From a checkpoint of a small contrastive image-text model: text encoder norm layernorm.
Rows from block 7 of the image encoder of a small contrastive image-text model, named by matrix and row number. Rows with one number within an expert belong to one neuron, the router's apart. Each number is 500 + 50 x the weight over its row's rms, rounded and kept within 0 to 999. All counts start at 0. Numbers have three digits each. After the name is the row's rms in percent of the matrix's.
Before each expert's rows are labels from the 100 images, of 14976, where the router gives the expert most weight on average: "strongest on" is what is common among them. Only what is clearly more common there than usual is listed. The data: simulated fluorescence microscopy of cells. In brackets: how many of the 100.
# router: router (encoder.blocks.7.mlp.router.weight, 32x128, trained with AdamW), inputs 0-42
# up: expert up (encoder.blocks.7.mlp.up, 32x64x128), inputs 0-42
# down: expert down (encoder.blocks.7.mlp.down, 32x128x64, transposed), outputs 0-42

# expert 7
strongest on: out of focus (58); red stain (57); membrane rim (56); cells: six to nine (54)
router.7 088:499525515459488582396476533527509442519476539543486487444557468546456496424553400479527519554371597517531569544522476414411500503
up.0 083:534479505476485549434412530514365511465485484521513509541546505523503457520467650448534435534494592435593513499498449527543439509
down.0 091:524457621507526572437494475490497419493567489450526518533516447539514572505552543473490508462520454521523403450530414587517521486
up.1 107:489471438473537472469454475501503518401499426552519426426588534557518473517442523432528533356443475474502475511479527565522326540
down.1 109:558527527538448497456469487452448448513580527492482436405482480466497561606423527485511622557423547443606454539578569424473564504
up.2 095:484528464478540553523464506505475606500452524540462480476481482409499435587547485505551482508545520551455454590544502438481487499
down.2 111:518483521490436549501484539616525450403521639568436522542386436446441569497439518472469525516489455509502491446502482516410466452
up.3 098:490563530515566564505448572556512543517489432564520509432501481417560438516397525597443527551449583522493576458540473491423456408
down.3 101:555483493470518487438449425433569515529502497525419533534557495514482407509626507399474429489511508551496398512482454507416594522
up.4 111:552498505487514572491457459497559514433426455543484566437524516460431540443477485559490461518541463548459481499414500442501513506
down.4 100:462504490466496505438507529500424499488599477434490520554430431499548438426524504523573482500534453564520516565520508562542525577
up.5 103:460514521363516464444530587553458524599471559452435491571530497546499495485557518499534530571552458524439539475489540511507504463
down.5 102:532454482518516491573531550614554547471479497614457498466418535474534411541516444498433528514481526554544466413453419453399421473
up.6 098:479521526512475457431538380517410459406532466588488467509559531545477433509481421536560628537515523555528495573542538547408448604
down.6 107:599451438523452520461466446516600569434480468499473589485525481492531457410481421478499494501493531505475486574527387372471376475
up.7 110:448528478428550434476501514543560509484487501604430501503577484572481548504550488525504497475540483489486571415475521465523536489
down.7 111:511446447530440488498434497443461524538543465582521442500530559556447495474567567492471521479504551536435524544430452579530539419
up.8 108:498562457464461494544555520561531570551500472488493477509511505420564560432543445537523454626470543568573441536468465577446495498
down.8 103:536542546563483518517525495538456447441532480527506454489526547569590575513545577550577518561507529462515511588582485536472459467
up.9 111:471557548470503535629441431516443441515521450455449522476537507505516473483518484412479443458432537525494500504587515550417486357
down.9 111:515512451487482488487442493565412511496594546499452558508517469424541562549542585445408479598511520578497449547508503581442534605
up.10 099:499503414460535522547545467551549520507442451444438634506502506527496490531461462477450451528490463460570507519492375514559419554
down.10 095:585494519521528441476482447372496491534520470382476509519478512584566561615499438511579475478526552508436557459588479508519525505
up.11 107:539423559547430424501507551512581514532444525453363472503481593487455524464536518554521474530423561553486572469477506460494446486
down.11 097:457478498487505511432501581513560528470441483503451462467468571430519515461496497547555430600493468438490497513537461463437466487
up.12 090:490500570448557420499501503528517519489496397467488447607422545410443560498560391521532561484547470499500414503485509548510518454
down.12 099:513480574468507514516526411457502567442481521493503585597549532577407433498545465422506463493519562508492533596410556529455489481
up.13 092:498610488497455510565464484560433481495445569564435430549434529515509466489495565451487527488527554487498426478499492499468473529
down.13 087:474510457529548564521529413557550526452497533546490540469489435464448465454422502451487470564488607575466605479541439480568343489
up.14 099:477481460518447491576454530474527575510509594428528421525479527481468505467488585560424561444564540476412470565624505530478481513
down.14 094:560507536596500592501562523513442556526430485424484576517618445571425492459508566596467525545515475477507579456511471547568553561
up.15 089:478489494469572547514554553436420491447569479394510500489610488532535483448415486410458524512515590489447537468505496474500557554
down.15 102:567514493539501429446583517507404590497513522501538620394447448583492572559510536456497560477460625450438495440528449528500534477
up.16 105:406493552454511522528459488551516443448540599459567506500511567536540382564483519503548452507458502465462513482474394590452504503
down.16 091:530502585488479540611523487547525526448436560567538437517492434557504506632514498517540570500461486491579545489649504463495496420
up.17 094:487517587508572532500490468521408527448471490409479535539542421484522490556507454468594400492547442572501425601471503519421481494
down.17 092:475517543579520556492552495457588571509567529539500469529510519421437498495470444520501461573410551493512532497451551537534447483
up.18 116:457513458535561541557548558473496542529578511447472556443502407538519525461581456505380504495546465595490578508510564432465490452
down.18 113:539399402538479432494483463441480479539476459540568487512460489471470500549404459520478535493455530538515587567530459501413390511
up.19 110:461548532609461534414571411500534645553507547515522525485479523461421496561503514430533561470452547510510487486508474623546377435
down.19 099:499481565439557538488447535471458605452491522488485534512524433515419515483587468517423521434471511487525462545504580510474491503
up.20 097:530471549585636526525508445435419528578466466440529412508603411416543491537505478546469514576520517441456562588487547481509495557
down.20 104:438539522490520476450545451494437556539488523539526535539449484434485530455551490422416517503556466526539465492485530450508488463
up.21 087:525514469395498488485532461636517542453541500502457453571551525487551528518558529548445463521480428491557412409503464484469483474
down.21 083:576508523506511461469428493492485425712410481519486438519635508379535494442536519410497446546588527506476447486551502595470479531
up.22 102:524498446487558537458411502553456506474511559532510491595382444446581518498405493507538483513503595572578481562550526610517517540
down.22 108:552562531477488507473411532460463483531592360494440463459498420521465353478519523574586564506462571414538464489448461483486497453
up.23 110:545437504559447472453595438528589572575440473539428528535478516584460417528499512459513547516479504558567489555492571518476450613
down.23 100:509450516565577489503487561455431381514523481600494432487472441546508506503616499394586430503423520519494581556543481450511488553
up.24 103:498486489493662537425517586472569544496650496465540489540564413485497470492491505511576515507559529533515487538522537492510528522
down.24 104:497554469524537525427501424563478540600525446491535502488470568458457464459531504454466563575510539581483539532514498563531550447
up.25 105:462530433548425544531500472580488460525550520493526441560494569507408581525559499493464458375542485458529602477444370344456485468
down.25 101:476522490479529534552498421517475430551498367543525546524395528517573499551514484502447376404461543508517563464450535485501525542
up.26 089:623443555550531516577556497482515547440479517486454549538418518473528578436522520584515514499582387524471527542394527563488468565
down.26 099:556544534404522495518491521487476504410545524521576408486393424497459443482565446530601432509471510548554571484468435430549583634
up.27 103:500471516458532517509441479490434505622457428532514458552504424558521470555619466523488496462519569442480447571491485490423484483
down.27 110:555462564455513546451496514580381440459422524495401478506448565495495477487474527545453508594509430562505547469444573513529434490
up.28 098:569522478482523534459545457571563510423574465494538514488527534506537551511461475508593453538520459507455508519506587479527475524
down.28 108:555532410504518388532484520547441590479534525525535571549430504496485474520483369516457509537436517511485490478477472508472496521
up.29 117:545514484514504513540476547512522562504479434433460567585544596488461647477523529470441486515554542511501493505494537536440444420
down.29 105:480447544532445567405536443366512486513547537413550542519508542592486480515474420479502459428410505526530519541511515502523532498
up.30 086:481552520545548472502519442568480503515444559455473503599398508495584589538510496454549454512485440390518468467524506499520382491
down.30 097:505506506545504587427485496451482560552502480460486549528550479531404590521466507528524512517513541596544499521479526592552555473
up.31 095:551575537492525485536432551578569512532523510524526528532510432578453454552499448574537534525547468491500437486544558583558556450
down.31 096:552481580402472523514556493456573485509515599420366423521480510495531478501464419470487487492522520511527467542471477465504556575
up.32 107:583452418463582426448448602564474583406516475533466505526508565482513413536518536485397498586496464466511468520517538518578498542
down.32 106:538494506509437428475625532458508382414433516475469510562504595557488391407489571507517564436583578443597507495502440587476503439

# expert 13
strongest on: cyan stain (90); bright spots (67); crowded (61); cells: ten or more (61)
router.13 116:455500445445464464445449439441467485570514512552559521474487555528549467577459494578534490499499498471533414495571502411464515415
up.0 106:510479513512578486454551469387435452569448482575476458454459549551499536519454563570541577458482505470428470506523433542488416474
down.0 101:493465580487619470424485541535547504550394537467550452518472486517437553523499506527455603471526373510448467528558476517478573474
up.1 103:490504511438514487448492470425520557471510430415499595512596466524464581538425528432460514454561470448519537571486538549509487427
down.1 094:574369411488557473549469448508540436543484447559424397573472514514521516529556485542508539458454495386532399448517541407502482447
up.2 097:516471578555467478577419450448471504526484501544492436420544540437512468430431595550536511575504488560499460501494524579583453496
down.2 093:524462395515485444443519551405438490459558499484526525459466528442577471595478491450490561478507549558541590451497547558449563394
up.3 089:437519528521466507366489545541488467499559544499429553481487506513548513566492367472476513583501422464540457550499483482479514439
down.3 096:536564507460573485600522447534436459486516391439501540494411425555504517464455548492524548431525478488487387560535476558530455503
up.4 102:494505510482414435413457495584460491501489447481596616501463530472425524527560562467447451544507530450586445502462522404510563495
down.4 108:497497502489472488490466514445502454465475536646477545502423446555527464556478478441544576583499555455472538506466409469502526490
up.5 107:466515513456469492440513565467469535513507470470478528414498501603490535542575531481479483452594526549439476460526477435438478465
down.5 103:473407536454531414484425566485558469582502544431537503428415489447462528506488414540485508462522412558464490529476383432458559558
up.6 096:548452521466535499651565474498449523474547450598509518492443439438519481496456533600519477573391574410421430519421528377568430448
down.6 102:507454460452512490530420544578452441450428495602468532555537552568508546412599470462589450530532490439524508536545496486553537495
up.7 096:463537520560604476478589463418542495552477494397568522531527492570540478493538487486450581491420488490427517465530488608509488440
down.7 097:548442517436522458558477490536467400519474502520500586444559538598447537570464515613479479427500473472439500450544623501447530538
up.8 114:434465593497559513468519442473586513572423474546502496455509527502572524567496427528508533517460433545550513516624482413525603463
down.8 107:409512477396450493519473472439567479542488500460478532464444554521583461486524470502521525489481610544574470590567515535554414403
up.9 097:473479441513475488616486539509557546437578558494486607434507544468456517544410462569563562461602461513508451528483553450532452518
down.9 100:533560551514444441516546583449482511485524597515542550408521433408457441383569560516442533479550572596586496530494554487434481553
up.10 093:523527481527580535447551509482459501551525430473396564505481442502548439575477493480535468479537503568537437570533363451611514582
down.10 093:488525488454574498504563513471550481468497542390419531475387546536442490523514560461538573382585510573491418471479525500503467500
up.11 106:441583507562574574425494487461512562507467542552445525495457534484417439532509542578557440464530471411472348535552502520589487450
down.11 109:465577558546565567544490499464420428491486611477461438570539443516498544470491550466582489529561537492425437449452459499507520442
up.12 103:522466539527451510605532473666526487522486500515509618580521472518510453491527512515521496558548398567486497538501410524445475437
down.12 105:511539452495534476475460435472525421582513453547569498482541483501536469440505500465528521438553513473395471543466422522592560506
up.13 092:448439436439476565491497515504580514523505455372385529565428521501521498529433567485558558506440506585570438543447600450456537492
down.13 105:478493523473498552536485483623526435506463462486479489489532471408431458407429480452639550607499488534450496506511472511495525478
up.14 112:491462519572482517485435526504461488513432498470514453523458562470606540566464447551522465397490543542467441553447566433479472452
down.14 108:576461516525436443505568505470603442414572472498526431480453511475478396447444457545517435504495478491464506519518458543519509467
up.15 087:490485506484480522434518488559560433565493607441503502390501536444510495556560473529498480529400517534394483473413483433483630517
down.15 099:508415500478541601489519498575528473459471413535449498464518489467482474497502513442523394505429524582552486447552465459577488472
up.16 095:460445577502528532457431413606504568433538466595502516468477515444431473423554426374525418565481466591432477488534519423483521527
down.16 093:547543470477535504497541434562630467465479550481499440459462431501495578494511386311549449457532555485552421513518579450502406493
up.17 109:529534492546497483434447459553508492513562447452604431534419470419443584485554455408506480534366497555499557540501430481516545432
down.17 106:534479508433438463433472494450467456449538445487546523561452437530474422528487444431572455481493486513528452512525486593363461488
up.18 104:453611532506597463460425497498446502452484508596508486390554473442621484589466528465460434428507539468514548519521478404482451489
down.18 100:519432491458532606409512502417557503520494531608420553532437491479478534459374357464552534479480506465484524507528505529593475422
up.19 095:484530463571517404434490451559474425477441505475524530466534543497540489470494401514547388536488586485485458508576551481460543486
down.19 100:566533527516469523480471470485558562504523476532482591516538518467467465392391398521529511518518510454426512455472388576493471537
up.20 108:485441487533428493428419552515446474564514528589539542480448491550464570459517501479513520497430512544529486553509534577464577497
down.20 097:537541444476524490480402465574512489553518476579551478539436476421483600492395441514503420483416515512578568453410446554534464429
up.21 085:472470542526559580420468600479454462504527543532460450609540496404462399540496459413536500447462624487573461564527535432557495545
down.21 096:458463581541480466517521459560512543496584496530538488475475468459464480504503494406516541573551526457518453484556480568540400504
up.22 109:574484539539449510506482479433527529493437529499512429501518472503503510582488476443516567563404601482574467426420410469459495422
down.22 103:489510462460579534463544491554528547505528535528551490489539469571507518457616422421568590505510558447526477472527451516443451504
up.23 095:547486527525440533540559499583479535355560524489510540502479576622525501530537580527523421523591530522355477475488483501557535488
down.23 085:599463510482536588379554513611534448429464482549479361460489517526527511405579522504551485569504373465547407595483455534504527432
up.24 110:493491529452513512406414545551536486498494505395465565537517551574515417485464591486493382466434403527491489542443519456511514502
down.24 112:492565504536567481456448568542449445444541581484474480462565490419448415521509552523512473428493500530474501521557462565418425478
up.25 096:485607468488523470553443499522465481593487555375594487471515534484430450473420538519422476503533443476484465424541528475521507592
down.25 089:443560473429574544465485592487510474581489528579537623474514487559557571554459554510406489408391452547447466543462509449567506606
up.26 096:544436550496420483382523383601560524548499503551454505531453569499425531549475539430574592500403503528574546537510406497451513514
down.26 097:537531453518432456539505459596539509486545491487533434450495520537469501507446508463560434433420438561544443487490434528510511534
up.27 101:534531451489500503479508510489487429387530459466613462501462507469529474466563531498531518511607522473509564507414544500570437513
down.27 088:454451442534429547571570487560453515515454516449531418475545518517455533486543457490459490654491441497509492506552427436430570450
up.28 109:486503486485457569491556495485485499473515574454560470438517468421547501531523549564539482559433568530495437546462504483489605443
down.28 098:411406501544489581524502529510463503543501451470559490473471494499483460481581506483547495400569533500489519474573535523523571388
up.29 113:571450462478594423522449517461499513447523513467555502499482332567609518532505536522491519430516420491490536484510536413465461557
down.29 094:542533496591469461615455449462538425488411560482491456425471500530501497547488465593499551509583490416598519472502477426457502489
up.30 099:506508540496464517495447455401443440516484578527471505536555555407530498508490531597542457508533522529496483544539583441529521520
down.30 102:484442477548421484518534567459544482479473439454467427457448455490483420478387529523480486513482535472515520557531455495493441352
up.31 101:498464590492464467457576471472556479565462511503398511503490484472520405505583452499564473533474490540483466431513520453490478359
down.31 102:472514515611551579520513480471528428442520387536448451536473512508459491578519486449549431487528475532571512526478531481555505443
up.32 096:503582565500453508492547488465520549557516506530575387482536622505516474535525548495481537376461503479543526517511461420527411440
down.32 101:451360469454506474407466501468510559486529477526464508462518496486512383542509465526551510515523421565479498434590551544508497502

# expert 30
strongest on: few cells (80); cells: one or two (80); cyan stain (55); long thin cells (52)
router.30 105:492499503452584482541540519446524514554481478509610408461398426521587519487492575527572565456506408555462486447514420482570506566
up.0 107:511405444544474509475577485416543458569508458411514475467487419521455461555536520533446500501478422519434495538525437527482560529
down.0 102:554564547461558449487489506496577535359508484473440523424504494502565478490432494550496492519574542411480582503412475465516423527
up.1 108:554596450566535456410611495460470472532504490515540529481431490474552513460520430432588383575530508549479552491508503469419471608
down.1 105:552540538587490485427504491465496511521472497529496556525485519352476521531508502493470428405510437526587560515524473437486488441
up.2 101:483468482430416488400500487428489570598452575518468410557461520470460509498387496502417504493437565566474560484592517416510436577
down.2 088:503448455390609503541445549402620496470402580503539436439485539467513460420470534531477478479562533567498438521463507527517437348
up.3 097:550450516479464420539491493508454517467512446445484497478568463499465533511522473478502413488544524528496440503566550386493520511
down.3 095:516484582523421463557526518431549453529502536430621558428476478548506447399513507396541439561562500514457417528505423533437432522
up.4 099:521446596510494521500477620388518529526440546450534451518541488525479570545516590496538524501580445511528453581431540466534423533
down.4 098:466411536571521477517411523535458529508471488421570482511511450445542510556471623483550481552501484474436574501509478484368483577
up.5 110:446465508522462488470465585503469520538467551498434489587523602457545505556508403508422507454533503516452404541378466539463572498
down.5 089:563471522512454486542450515567471550381508435581549533476553510542507440525539494450508525548494462515495528493447498542489527465
up.6 100:412572471567563523538467449438532547503492443448528443527545459517528439449585443497475509501524558479463429599535480557490488466
down.6 107:428441456455458511582500529492535522507514603461455483520493520502536573562452608489447459527506466563457442557465474546427457520
up.7 105:572496526616580517489483513559465439540465487628432511665513472476528485383458475530529562547512569463593474480508459522487496541
down.7 101:390515461489417432510565435474528536423494434519397556566486537438500506566474444396496510482498354520495517586556526496530544500
up.8 094:445546471537485491442416506502503460408462480504530474554517617486466551586521541513491528501570450515420538568449455527518428447
down.8 104:546496492600551406537548452360432533440369476457429489518445509480588498502477503501556491457543483552491484475507458476529504507
up.9 089:517468538462563486399497466517495518527438426480572496507452503569431443525509445465422419584502522478526612520569422539581391512
down.9 101:511464488549463532561457517558512477586550459474392446491462680431548476455524470552447474467536503500453591536488454527574422518
up.10 094:458515469512456503494508467551615449549487591491431447398565526489586579431519487576484540478475481433543481524518448565516483454
down.10 097:472492558461442475522504414466499541461473496550548540442467491517514522504559557564517486457460564624582487470541457523417517567
up.11 090:503390487480570543561468403558426491524439506503474512479571635485580509565604413489493519547531512504504480539511446479407490431
down.11 098:539411376498442447617559562512482544488561473556495537510402551518524526544529473520514577471487489557472574451518505502507516469
up.12 096:538535442513559467342547470412476531519514516471494498442415507605453545506523533491503482555537426531499551572508579484600557504
down.12 104:441505563518555564495525489463484574479529527511458417446524532416479494517436430502514458562532552472537536501360461476468518457
up.13 100:538491554500593483471481543501405482468620595349455526439432395541546531600420496546534504497473532471465514561462488599553553481
down.13 095:486586499418449423477459522493449401489545414478467512503637443511547410548489508521430549542558506517364462465463466404526394587
up.14 109:521424503449449524478524539479523499496513418470457522534399496501580475529538496499484497462471526495529506483470494489534459489
down.14 098:393511420536479524527360502554411557468503481586561520432507586537438587425481503538500569460567414553493484460551560525412472494
up.15 096:505539545527505517480619463449434517532490516484462518439576437450572544479554413486475492523500549556470512591439535398541505490
down.15 096:455465471517551467554414501573499402462557518454571444375454526514461578413408438482567452463481540418597487440454497424432518463
up.16 105:562477491498461349484421513480488494511519522534530500505487662500454442546441553551428454431581463545560591488569506562535487427
down.16 095:611415530644558528451529476447530513467479529501527569449481503460571447500473466462440519525517502480520503487530575463476417531
up.17 101:562473517454524458440550499519513468470547580454539426531438536517578461461511590608528529484561415509408458443511494452536475502
down.17 102:514589504435464474487419475532485462591565459485554389493549502455447498507442510456533481515516553464570529489432476521516485563
up.18 104:546510450455544495498530565524574419492402470463540506326527482515543455459358499534487546428527502514524509437499459432489499476
down.18 099:473535488459436403459556596472478470534513550554507503480428472485415563463439435415506474498577542485453524430578467507527508498
up.19 106:553506514572524431529546500457435453485471467467548563494500402448543428351586447478480514528516493481403584574482385543528485532
down.19 098:430499446589507437496490570439543477555491486491532565416419499469559431509476522539432536574477503449496461476482474442586560370
up.20 104:495544562539490445509498486474513500498525490490581559469422435644548457497454571529508574497501554538489488528500478524556536487
down.20 095:453565512524531517467536410560453469479485513424453527523538453475616538519539529491400567508509485489498480496530527466453493586
up.21 094:506485421524495471458489578536529410573472509511437524502509522456612519538636545399472451491517542489467566468496576466532581507
down.21 106:488484520527576506534446530479509469475527504445439404419500507461429457556419443579525505506530513543481515552557461507511549584
up.22 098:484487456551433523419547479535516537426433412464517487474580533549524472478545449423416509476527456570479447511497511577548628447
down.22 107:523529521525564452528428505554556534512485527496561456581565480600393482473584455430523614524446503487422513563497545462501488473
up.23 109:439498453584504461569576549502503463461440531510589475471454534455418458565509465534487480505482521546512507490531453541582467558
down.23 106:506543459458601539448535480471436552517532552523507489486538485415460616602632550504463428507545502407540497492449500484554521480
up.24 113:522438550470446519543577436550469396502447569528581493550528581592519541452478500530461476477519407566507561484555561489419431540
down.24 106:551513497573517535586451452556497473508556492511529435541447574450438503516464513542533517492600497508436465558568462567426519432
up.25 103:617557407500571557505616463534504480470465509514451491528472453560554580619547443336490582422463510493466604432520541436455466568
down.25 096:579482470552491405442505458530532445513470438567558510479477509414432542498474453510519430454500517570511498440548522449506524518
up.26 089:444500456523484551441468448521464478499521503431475505459507611504514484457517564456513521517537464509510509396566507491485456601
down.26 103:497457478467574470541417517527346484524620527505557377599402470529510497559544531544458485473561521541541522493515480518472597478
up.27 109:487507487505501402467512520463428481482588478497570576385522612518503602547504500571529466526531587451533443464438493527527478484
down.27 093:518542407386431422452511457527479452510469467536477618488530484460477484563545536509436443506496536577508528446508604433520484462
up.28 091:516614411571450477508439492433568431585477498533525452471524492521493519547543504523569522455506463567492500470443551475505593481
down.28 091:437572494508472524488534539525389519508519548463456522517443362506548570518476593581629507533462494519524498546457513443518531483
up.29 105:511477407424562473486558441418559566512448504467461422524495510557606503503542560550448489478504464448470504442536510542533568516
down.29 107:565517461534539443505492551436452448458498530589557535449505466502441513485449448542453488650478527545553525432503419398513399492
up.30 095:468416476461565540486512523437544587626595556439455465434477440526508471562435425432475543540469583491483442513499570520537479487
down.30 095:516473475482622512454521509586560451435543454486499535452564485497489497583454506606437532483510503541438540430496534486547518569
up.31 087:480579453445470537442502541468491503431489525491499459431596510466520495577489383543489564447550568469487503499420462453477511573
down.31 100:547456479516479466436464493525572456519542547494441460617515539596450564499547441506555485480395426455639409482433505457487504490
up.32 088:570499576568468492458489414557469550485495393412499515526544518429522458537518535453546471507485467535541487558506520520465492469
down.32 097:533441480531612505457545562450445612483452429516450476507443499531442490485482446470565516583465459485511480474486532497387486577

# expert 11
strongest on: long thin cells (100); crowded (98); cells: ten or more (98); green stain (62)
router.11 099:537481548570532474505398551528459427585420471478540460511523525481527528471450522429503521488416549471510455511447485542588468489
up.0 097:415515542476491530470566424480401517510413615470511534501480472422508584471525445501538501434539440491486540457514521434540440460
down.0 105:408496493397498514466592534526515554559489490521625430572484468475566472505521438544454618551557506455582517455539509584449522563
up.1 083:548386451507483517469431493463564371502518526515502530442515511393419489414433451477474537534561514445526522510451495476535524541
down.1 096:493433511529537422543536577506524549540484537477560454475534564422557580476609541416510492480464514459509525435527527574405504480
up.2 091:430492498480546557442460530489486548514508569478464442341564475510560485561531513608477543484445450464522526552483447493470488496
down.2 095:531497491437430496487438474463549502563627519506459519498585534497470510583543530625525479515507542572556428572540441565543540485
up.3 111:514526489528504450510515606469489591509480585435430517460517348439494556556491475528573465488537502543494465615421529508494428497
down.3 108:596500443486435469509558446459510448512530395470437499483537430469399472481492473448539450526497432551395497571547462541552512516
up.4 100:538533491457549452495456590556631524510461562423554510543501467498484360541467441483464524446521609439486529443541494473520498445
down.4 092:436493579483535493527450546545541535547435459437430613483524447594476455527461446496440506527580450474433526451496494588401585494
up.5 100:500499486488525442476426534481494484556459478495445446469580475516483619561426549500517619454454566589479468526409416542470525494
down.5 105:493475412495368539549464472473583429552464502513524469490495546526512529590560629503497517557607487548443480447446499493516495469
up.6 098:541511468431473503441403483565473554548467487542506505451489511478533561512476452503440493486443553543429483466373424565526534543
down.6 095:457347566446505499450519476535606565527525566525435516520425487536503530530446477466538467480470424505467508466440450470478415542
up.7 098:417455484518469431421534409506471485380516481496627463506449561487494578528533442525431512522611509459478518386510484558496462427
down.7 102:482505565439459493527471494588528454427458422434471506416413493533492490424487549437539449546432522379524370571519474511455551486
up.8 107:422585589486565565567410507491454415493479638460537449472511511480450440516489534465474444605439516441493551497483564445515449467
down.8 120:525494531525569595482596571481503509476519506445503549580533449543508450624521542524456521518491474539400496483567460531425469508
up.9 096:448505524560430461527579438551499543477544489511564480486511544501610449519449459576558546476550482492572499506503569427528512524
down.9 102:416468514516521476452492487488515487472462570491452511474506585496416555518535488571545455526480602591604428504518532503523536590
up.10 092:555475522539583561615410520560567471593503479521457506518496454502592486511610545452449452525591505436481507478517483513439499478
down.10 096:510559394533497443545526543545499624420512546458504460460501408525529474457489505424588455504445563508532587476490492420404565462
up.11 099:481546551486541492474430505574478554575444465443541463483478441511568543514490494461467632501408468507447502452462506590568482486
down.11 096:481403506427495530493585511508641585584476485560486515517408551493436448577553535585536474445514537505477512579490469497598510536
up.12 082:505419494470450476428474555490534463508464541403498464509489470489464437479370489566543427547593593584432479491408575540589478466
down.12 103:513507588525539540525449549506455485450561487517543533546425426380457458596590489446490420547440558433547536477508513516481488498
up.13 100:522527443472414438527528572519431542497508521432504415633459505448548519563492475490419523448503522611485486492540482497464446487
down.13 095:490582441476433454462461519532430522468564468430435478485577566486505604500544439506512484502502483474445412485551493593534547469
up.14 092:537482464433511536526436436569454360504440530493400534515500502509543553528482478463466448491511446577522462501571488446547477452
down.14 100:373509487527417518436480463555547534558544540595529553508518461506521460463529531583434460440537503532521467453419494521413521501
up.15 113:523571442527522518476500554447530463520445671506434556463563593510450555437553519489518479472614512493395532487447570449508559484
down.15 087:513518459478434507521552577425448452468363604464414515426453584465446559542440495489493451550543510533547471486546514424545493438
up.16 107:550509456605457541494545467523464501509505518583502546532574474546458497480499540492544417453479469590508438455471520473452426540
down.16 094:521561397562514542525496509525493442439550634534517553476552549455551491578471507570559504376489483520480492538585678491474583553
up.17 096:470488440562452498487457526522403422555586584487503491526478553532481482528519472504463460449548498412474435496465542509443507526
down.17 099:501593536431412510518564492481528555516391516517487493515504496480654498549517523466535537553513511607497504572412571525484506505
up.18 091:468546479510513577550465443557443474570550511505489459526444449483519484466537465467470419565579451436469520461580463536537497469
down.18 104:555552473507430430498507498436491506586503529594508469611547493578459524484594470464499451525659466445557476467427673567449577500
up.19 094:476565536503536540507487604481541539475423535416498545534495562510508486490542570556363489478444512480541623493514579470506580376
down.19 099:565473620394463579413462529586462501523470546557401526523498517463479502426514557591482481426551501540437526527443542484462523575
up.20 096:491459437492543459509503445450486492488428472350511466503486433537547471510487462448431470462481511554471547518479559433484597409
down.20 100:484418439494562511490502530582551613476617465440504490380475451508473528474392574557501442480479447541492435452530494497431425514
up.21 107:537565519446548551529515583567507462463504574462576524500450472554497543491493469461362471542419495449551549519488553460560507551
down.21 098:522538484402520559473518495507462502468448507459568470493578481460560518388560598542471528541606483569439463567528489444519456578
up.22 096:395454479581510531657515579551489585450549480451494472444467496540528632443586518533476509551461569571519589425487519501437525568
down.22 085:506430527522461503512577545508467515522507506564545515430478506548475569499496336475578518565464429552499576529511538466499487544
up.23 101:510622567475465521558526340474459486496554448426469541470489474511513610490557556418515474412446486552466498448542503415539484495
down.23 103:458481462576412443552476409516471517465472560423541562429551547544581451470472468482515525576543562406576385483507463540477536571
up.24 099:503480525534513539463542442481485655493476496590496480510482504476454542464472503388470428479463515581480442478513514487500457532
down.24 099:495489446423538459491479490520475523615471463513469588593495542541527566510539445437594483566537459466423544539504532521391620437
up.25 085:458510450459415407560513478451515454420497561570540464545486484470460506485499464403573443571523480506483512511515390466453492501
down.25 093:552547470476400477490523445564551482545556576449499461536432495520538481517425470430503486562561448539563598568529461452600517437
up.26 087:529413446505540512481447440518556514572511493492525487489466440456522553544463538486621512458492504528527517493505450494496539569
down.26 096:434417429542461477535495486460517476512501501474467471540539510602565487499513513420396547469494499543403524554448503480498534482
up.27 112:525460498458548435559466530483524367450549462488436488493472543560539490393479560482430472502453513454425546497526476412539479548
down.27 106:497485582462488462552427486493510495541491532503521480569419419529528562547399496462510442506605482540492400465560492490488516483
up.28 098:569493470466473475526533483451493407527540474498579436610476616496448454438523519445533489446601537548485528492550461571517640564
down.28 091:570566479496575510524570477473510469435443504579463503445482457439508573514459514492507507382419523548509525466503508416473381518
up.29 091:409466461488610581566495518533521462478518520476552635475564528518487437464564449520471503536507519456513470478456506468391499532
down.29 102:522465428607555446524562608557524435474502485457550454573508438539430484553461503428513437482470448459376552542484504476523543518
up.30 097:558622490492407412528464536545452553484480540498499557563477477530502619456523433522518475540467503575593540553466520486491513540
down.30 096:479524552505364572486578520448477432595482603428492422502480544466438592514455500590481507484477508515518485499515447475551514527
up.31 104:543453546493507400542485515540490493526502469425532468557517519485487535512506511403446508424493429452508543490533513628420571434
down.31 103:518582503556479487564434578470538584528477510474384526537418487488497518437473481472600418500536467436539535443441504539483505548
up.32 108:478439508523564483470512551576437433514521517488606442433478505469539439423521458637530577496545536487454483453464439537574490463
down.32 104:515461545494401445471522539555501551450521494499442526409489429548495522476413595499434465551494498565512508513514509462519513504